{"model": "multi-label image tagger", "dataset": "procedural textures in two colours, tilted and lit", "train_examples": 195000, "image_size": 32, "crop_scale_min": 1, "horizontal_flip": true, "arch": "vit", "norm": "layernorm", "norm_position": "pre", "hidden_act": "gelu", "head_dim": 16, "fused_qkv": true, "bias": "all", "qk_norm": false, "layer_scale_init": 1.0, "parallel_block": false, "moe": "soft", "num_experts": 4, "moe_every": 1, "expert_mlp_ratio": 2, "slots_per_expert": 2, "shared_expert": false, "patch_size": [2, 2], "layers": 10, "width": 192, "positions": "learned", "pooling": "class_token", "num_labels": 47, "residual_init": "zero_last", "optimizer": "normuon", "muon_scale": "match_rms_adamw", "learning_rate": 0.0019, "momentum": 0.95, "nesterov": false, "orthogonalizer": "newton_schulz_5", "adamw_lr_other_params": 0.00093, "max_grad_norm": 5.0, "max_steps": 18900, "batch_size": 64, "epochs": 6.2, "lr_schedule": "cosine", "final_lr_fraction": 0.01, "warmup_steps": 940, "weight_decay": 0.06, "adamw_weight_decay_other_params": 0.05}
Rows from block 2 of a small multi-label image tagger, named by matrix and row number. Rows with one number within an expert belong to one neuron, the router's apart. Each number is 500 + 40 x the weight over its row's rms, rounded and kept within 0 to 999. All counts start at 0. Numbers have three digits each.
Before each expert's rows are labels from the 100 images, of 14976, where the router gives the expert most weight on average: "top examples" is what is common among them. Only what is clearly more common there than usual is listed. The data: procedural textures in two colours, tilted and lit.
# router: slot weights (model.blocks.2.mlp.router.weight, 8x192, trained with AdamW), inputs 156-191
# up: expert up (model.blocks.2.mlp.up, 4x384x192), inputs 156-191
# down: expert down (model.blocks.2.mlp.down, 4x192x384, transposed), outputs 156-191

# expert 0
top examples: brown; ground colour: brown
router.0:521493504533547460550520521493533480589479496494475560510508539490381544486462518528517536499555509482489516
router.1:453408520507507564458540560497518440546558524460437498502484492492508536445503509465443497473526454489423515
up.50:518572528498474541557511521466505507497474509525474516472425490466463509494548552499495479571525504489527513
down.50:473444485536513465529455506533515501526479465500495468508478561405489575465436428533509565529418446489506535
up.51:512540481590438518502518437526521522451538486443512594490490500494505409472484575527483511513479527491425459
down.51:519572505446535556473521468471427540444477531556452466507446471426578453468454510528531448502556551458489474
up.52:525558504554480483422443426445489458519470507501535441492524596543532512523417449565499558500492409541503516
down.52:529489484440476439488564568586493535486504508469429508439457532479465532517558504488427436441487517540451531
up.53:553449509512529491556490511391444455485537557478517427468500513500543532531535488542425577513475517475450469
down.53:538546569509487561447524504589473541529485534491517536452497515509500525505459524534476526472515490529522430
up.54:530508491467517478518485602536449514448482532527506471575466488542466562505561577565523502499496494551461503
down.54:455494475547445486475446459382535456487447474477517493493472442492473512519478453469512493528473501512542491
up.55:453485505530517542516494455520447445532488543492486529541510542453495508465388541500504507472559631542479524
down.55:424510479511471490502408498556553536481571469502546454467518466496548495583549529513445478555466546454470472
up.56:464498503477485522492475486397532564526537453600513521499550526483524507480467486420502478439508501545558549
down.56:517515547514551419482499456555461448504492510523471557468488504473491491593504426497502499501451412537455462
up.57:535440461441512508497546517503509527456599455470518502528437443479482479531398494490570580537539539484540536
down.57:446530541515512507521489478531455516528447536468489515477621558533481501538564485467496407473412475515452490
up.58:431476471493464484511556508437473486486519509384427441532511545552544477515495540589497432473555472501568512
down.58:517450554462549535470562490505511552423465460558454565456542457411561438501537545521484487453491506484500521
up.59:554494473577513532545446511528515435514472561505465479474562467534546521528537446485539544486488521483435572
down.59:519456594495434470447558519580463454533496393436579498455497526491499489541449497490549483551474591470566527
up.60:486478477512494504509533510516455563479564456553570477527488671481472494500426530466535461478509474544494534
down.60:437505427471477494485539524481568519467531532480592520438548517525512448477504501488571510477467541463509526
up.61:554457483485504561506474484543481502522457488500508445549484521512544485567517486455442530503461549405480512
down.61:487600538539561470500525546449479508533520491507498518514578478523473529439436488549506415456520460528568528
up.62:563465504489476451409455461533473469510526580519481484518526513479496455453502495515564419469517540507440480
down.62:496566452511534500567545536550553542518485398505492520476516476487431516484461544439537539482493456512533516
up.63:508488484588492486458508461487483460564482523579491504491460464480520434485516443489572425528513509457425500
down.63:532495521493487529543509515584516485452509419443478427474558513559405567534462521446481569507500459536499536
up.64:520450497456513553490539441494494510565509461474525537546513456483513559519501497452499519481489547546459524
down.64:541517542566531426504457600408490489454516532538444484458519515493512502531536466553447512513509447487485508
up.65:450477509534499619491518537457517545496495483540443487558563512493554504547496544503515505510457496590480483
down.65:446541537534529411512516535560500536465460513439569454443411533560480527515497498459495493527420491525473524

# expert 2
top examples: coarse scale; yellow; ground colour: yellow; pattern colour: brown
router.4:397515504554454559533512464471549460521516508519513495601575490535547450512551504472483503445532455572479539
router.5:491499530505423518442490467487497548459575476470498560494483452530594488558489492463472468510430509508484497
up.50:533502445477605427423473536453477492494471508480474532504450479484457506440519479503560437501562468391528497
down.50:498472532529478542577530469521517478460518443504493481509533505492540477551517537471444505448473487548526487
up.51:460479532517430498570476462469481509513506519375402483495445461476543514478488504537457488452525492456507585
down.51:557501426519573512463592507512530466496477470556493479408432489476467531521550484470510500522551513496525509
up.52:486447486480435526423550518534474469481548564488518533505479516480442497445450527547510518480497531503554496
down.52:532558501525510447498413493492531540487447469515485420483541490528568513528498467510544535573570490524469553
up.53:534566489544496566457466533562487514441509521511498432531514476481480421526445492537552513550485510489525451
down.53:538408475487549474509486484483559442462482434480515571526533575490496532535528516560430514478540416476525518
up.54:473512460455477371492554446554465523525525493473478564469559477478444479456520488536465524489481501528415522
down.54:589474542477515521479469479492517583506506504496460520478492488527442517537491493445476499560425483473468482
up.55:449507498513504464586453545462531487499554487457463541522535470446481552545514533534570510458499411460414487
down.55:555531486504563530433519463598513471442486420491497482474455530466515499463504524494520450483511595556516490
up.56:534534437476510546528455506512519480608524449503483461479549489483555538519434498501512500535487470532521408
down.56:501444546508508453436529441486481506429435511499517493505465505559409474553538468499475482461451544499512530
up.57:467580514469514490516491472510576464521468490562499524517490494530486523514473514532498515472465509594556510
down.57:493406465479531523409479520541480460449515478441539436511491521570476504511550480490500544543523557427417456
up.58:444469431513477495397476465507482427536470504509476505469532518433484533556506435533486490573552537502549477
down.58:507538559454482536513530543530581536472581534484511510502547491595534509459425488508486473465481451510455528
up.59:513457578465471470518514542506524520484492500486512415551502469485452478524538510488475528494516503536539494
down.59:507497507481522500489481456443493495456453570517488427556484506481550418497489532540488575444515515472598510
up.60:503481507537477521503529516470527435454463558468420538507549517481548534475454552464507555556460560486463611
down.60:446519496402472497505527448501419584534481492520578512526527469460394468509493452444520535445460411494467429
up.61:485480558502526505558521422493440469572474480512525457488495529519527531500470548426491552435563554424450472
down.61:543569436517521510447525517551484487436490519504484523561419582522529579476398458531568492462552485474519540
up.62:485435493539553447418509522481492498596570494568493508492502435529482445490596482518482533499413533503548521
down.62:452523521501503456475497500561507445408501445433565481556439529513498610531432513500479512521540502505438520
up.63:540502479493524533557503434521480464523518452497522584458516501528572525443500489494516518484529504465541522
down.63:529474544510507478414524515528505584483450528518513396463475483459515484520519504487536452471432516512504503
up.64:546505540511485535586500577509515473540487547479511507519523567484456436524510524449486540584472480509551461
down.64:481518471529521495479515454483493547423487486497550547457527468529476561493493478518546484463486453456393505
up.65:528430499475509519418512544453524476493541543552436480539501477558520513536508513456538506518564511550449501
down.65:437581507509491558502525450512398528469450424439465514508516565427448494519516507552492563530490425559546529

# expert 3
top examples: purple; white; ground colour: purple; plaid
router.6:444541469547465489506481489541471509575522513479482591547480439511519561545519519443497452525444586458494524
router.7:505479504518446517492468455499500471452459413434527527458526517468460491458515503535472526503493525417520557
up.50:455450498465595514490421569548497432569515514559508488476458469445511452553522498518445470517531513502528517
down.50:478572457472500540453556547495505535451433490411458545518500473551510590425472420540495489503506497524495490
up.51:416526560511584540508490395478537545525501481441440495461471473550519534475473404482547537482491486495573464
down.51:537442528524604516487460500518504496510474506537530527539493481490504486528464554532508548490512465497502586
up.52:504464533420454561461508444559514528515484475519468512503526530496469524445510494455534500535517483540496558
down.52:553473529465570482398450484466538528467511509521475506499525508544528432501493454434542443520512487543484469
up.53:501566459563516517465475490431473530492544544543515528548549464426515510519515555530538548494488560460588482
down.53:508477596515477461535441497570499488554531493464513474508511529583467500448422492459483503533539468519472492
up.54:528495513465500498502510415496450501490509519495453465466523512489510481552524511478428559513388524566472524
down.54:488504452589460478511507527513520495490477444498535503516491536541483517443482443542584492528552451423480459
up.55:456527462478557519528502515530472565496557452484506495518512519438507520497491483474511403566428445517529474
down.55:530454494493487482483489497507530478456509483502511476515496490513512478605446497508474508458539535531547559
up.56:508435508389501523488462525486511504554495474541426535476482543526426517500511482519480430525539492486438482
down.56:524428446506561486498454519473513449430537447491539509537490508497497414506514467471534539448473426497513613
up.57:518543549554445509516499568511471376519537463478509493497445493484503482480488560513545460534494444496461522
down.57:493439508431588485467499488444542535451479503518531510499509476478551509501515449465443474483525515513540549
up.58:500536511486481476523553541536508518510502481551455504435464473440488545455487449498497474472516507425462498
down.58:505515519522469536467530549494462515428539449511513538464504484557497487476465502521531550478570476516494479
up.59:520559501431549518430455481534525500399419496458581515478569530483481473454485500468530521589473463503523493
down.59:517456480574412481580475539488485481525531498482450410502510463501496596538413456502442508489499561523492544
up.60:559461572518504517521529431481519473541520478510476455533504493450481448446470489541468495496520579486569503
down.60:459530472525476516482513530484604514471441498440541470512548479549503512470485460441534509540469459486518477
up.61:453532425555498413502474479481460462524452462474533525534514487494490482490518537468478498508544447532472460
down.61:532485582510483543480535483525559512479514509505484454492495516466495535430555417464530589452438571436538464
up.62:472466542486518505515492594533539547485537538530504438526527475554461461490471447563499434532526569482425473
down.62:524514514519494491570499476528494472448513478523489548550498489447487516530432478497601501525491486505541546
up.63:548505516486545501444586527429494598459579501528515486453531539482535495505496527488475491468502458516495528
down.63:481523515450492552532465491523483476488466514480502467515525482525523527547541520442491531526466490523484479
up.64:493452522510405414580509455450610464520467544502482488464496459566482514530556506514511400504520495506469584
down.64:532538463514529505403535539526451514471546474500534523485579510542522481475494468536473548491517526478512478
up.65:513541519438527538446513466562467484482432492479545491450491523538467487555451530542495499538486491450517474
down.65:461524570484437475579603492484526547499536477502526561474452477411476562471502521494516549520568441594518518

# expert 1
top examples: purple; furry; ground colour: purple
router.2:497508515475532437473503492565433546561547426562472533469490523467487501466539449475480476498434475461489523
router.3:447503490549490454581422534530547483484505410511547575497488440497498573473505550547493480557454445467493449
up.0:507612477491460521490482513473450509442554550508496504494550449494449503468422446486495450448480505518508559
down.0:482413499464523508448473535437539517522467481461555515512483502481493508485607525522467511509513480467460499
up.1:558524486457452521496522519498508482542489475489453508508431446484435434493514497502500531515469464530496537
down.1:384440494538545491549505484458568496527461491445488439481577601529541546488454518422510465518467466483500498
up.2:474575550531411483551457493448540474526551465445455476475509522450531455499548496524510438496481508490476466
down.2:532417434504544528467529491528441506497486535454486562514491460532525536522447514473477547546497457523543545
up.3:479403427530511483480486572485479511545470513566569547478544480492562435517508534475514508440535510525539524
down.3:444599486515510512463478449558471530480475498506473414534472471573428604471508518466475503514467435503547503
up.4:538411508499567497500457552544515458467499522525450421548486435462537526527532525490423505460489453479487483
down.4:487530519437456520510506496423478496529480506475520531437501513517456503424535499500549476494490504517494513
up.5:501531544498475471491481498537483479492459507439466509479476508530445465545591612453523541447509499538485564
down.5:506472591491513456476500527514522457529407417459510488440496476550570441555502531498508532457557552507464532
up.6:475476576436555477511483435465564518474484457450503528498565530426507444499472525541504492474506520582535525
down.6:478457473585467514512574530483466519562495563531532507515491470517421559451505542419537501503515470393455445
up.7:493515559470506480532479427474509438570524500459466474486506569453517559525571493529612520473504532537495503
down.7:468489470523497494524519556510482529459473509499520566541485441600474486489565500504461567532471454457509522
up.8:455451510502480552516534478502505568444485505522523497514550499519409534522496461505545525588550500548516532
down.8:550556495433506501525390515503517492571535511548456552569492490425572496496440529479438493418465525500539454
up.9:524601489521524512513549516499496537476549503598404489475491493460523481512529520494492544456477489422487495
down.9:466451510457511468518447482448515500538482490371596554520527492542449496495491498495524450518510509604518479
up.10:576529508599482517517489481579535547565480486509477490538509494501444569444521449465546534504425530490577514
down.10:440524465491547444463523530452500466493509528519498416488485516458546478525504525550442477499552518513514484
up.11:551508487531475472487525495487485545520520509434538488440540513486427510594530543518497488459491500495406546
down.11:511435502513579443561544420445560489497500483504481433481502529586584418479526517466491470468563486453488464
up.12:449501462591597486521486492534574472556502534525542502495539493517447523587460493525477515482449522456538520
down.12:556467512454432493466522536455490535479506464543502517467539481452543510475566483543537448532500474452453525
up.13:556577540584495538454531555500505510577515483508482512538554508512504479547520429566524468499552512496472562
down.13:458533427502492417499532495488536470437506524492528486438482522409469545464536508491472541520439473531546515
up.14:459493474459446536532524439512468501446504529486575505515520498510494454554497561500509526479499506487492486
down.14:498530488529564484463425587545584548559474454419541506478502460500457485516495444505466517464527424477489500
up.15:567458501540566530536477440472590440538538506493453479479520565547495528512494463466485571503549555546495499
down.15:436566450469472440536514548514407524488519423443483520533497462499437442502581532566528497473473480472511471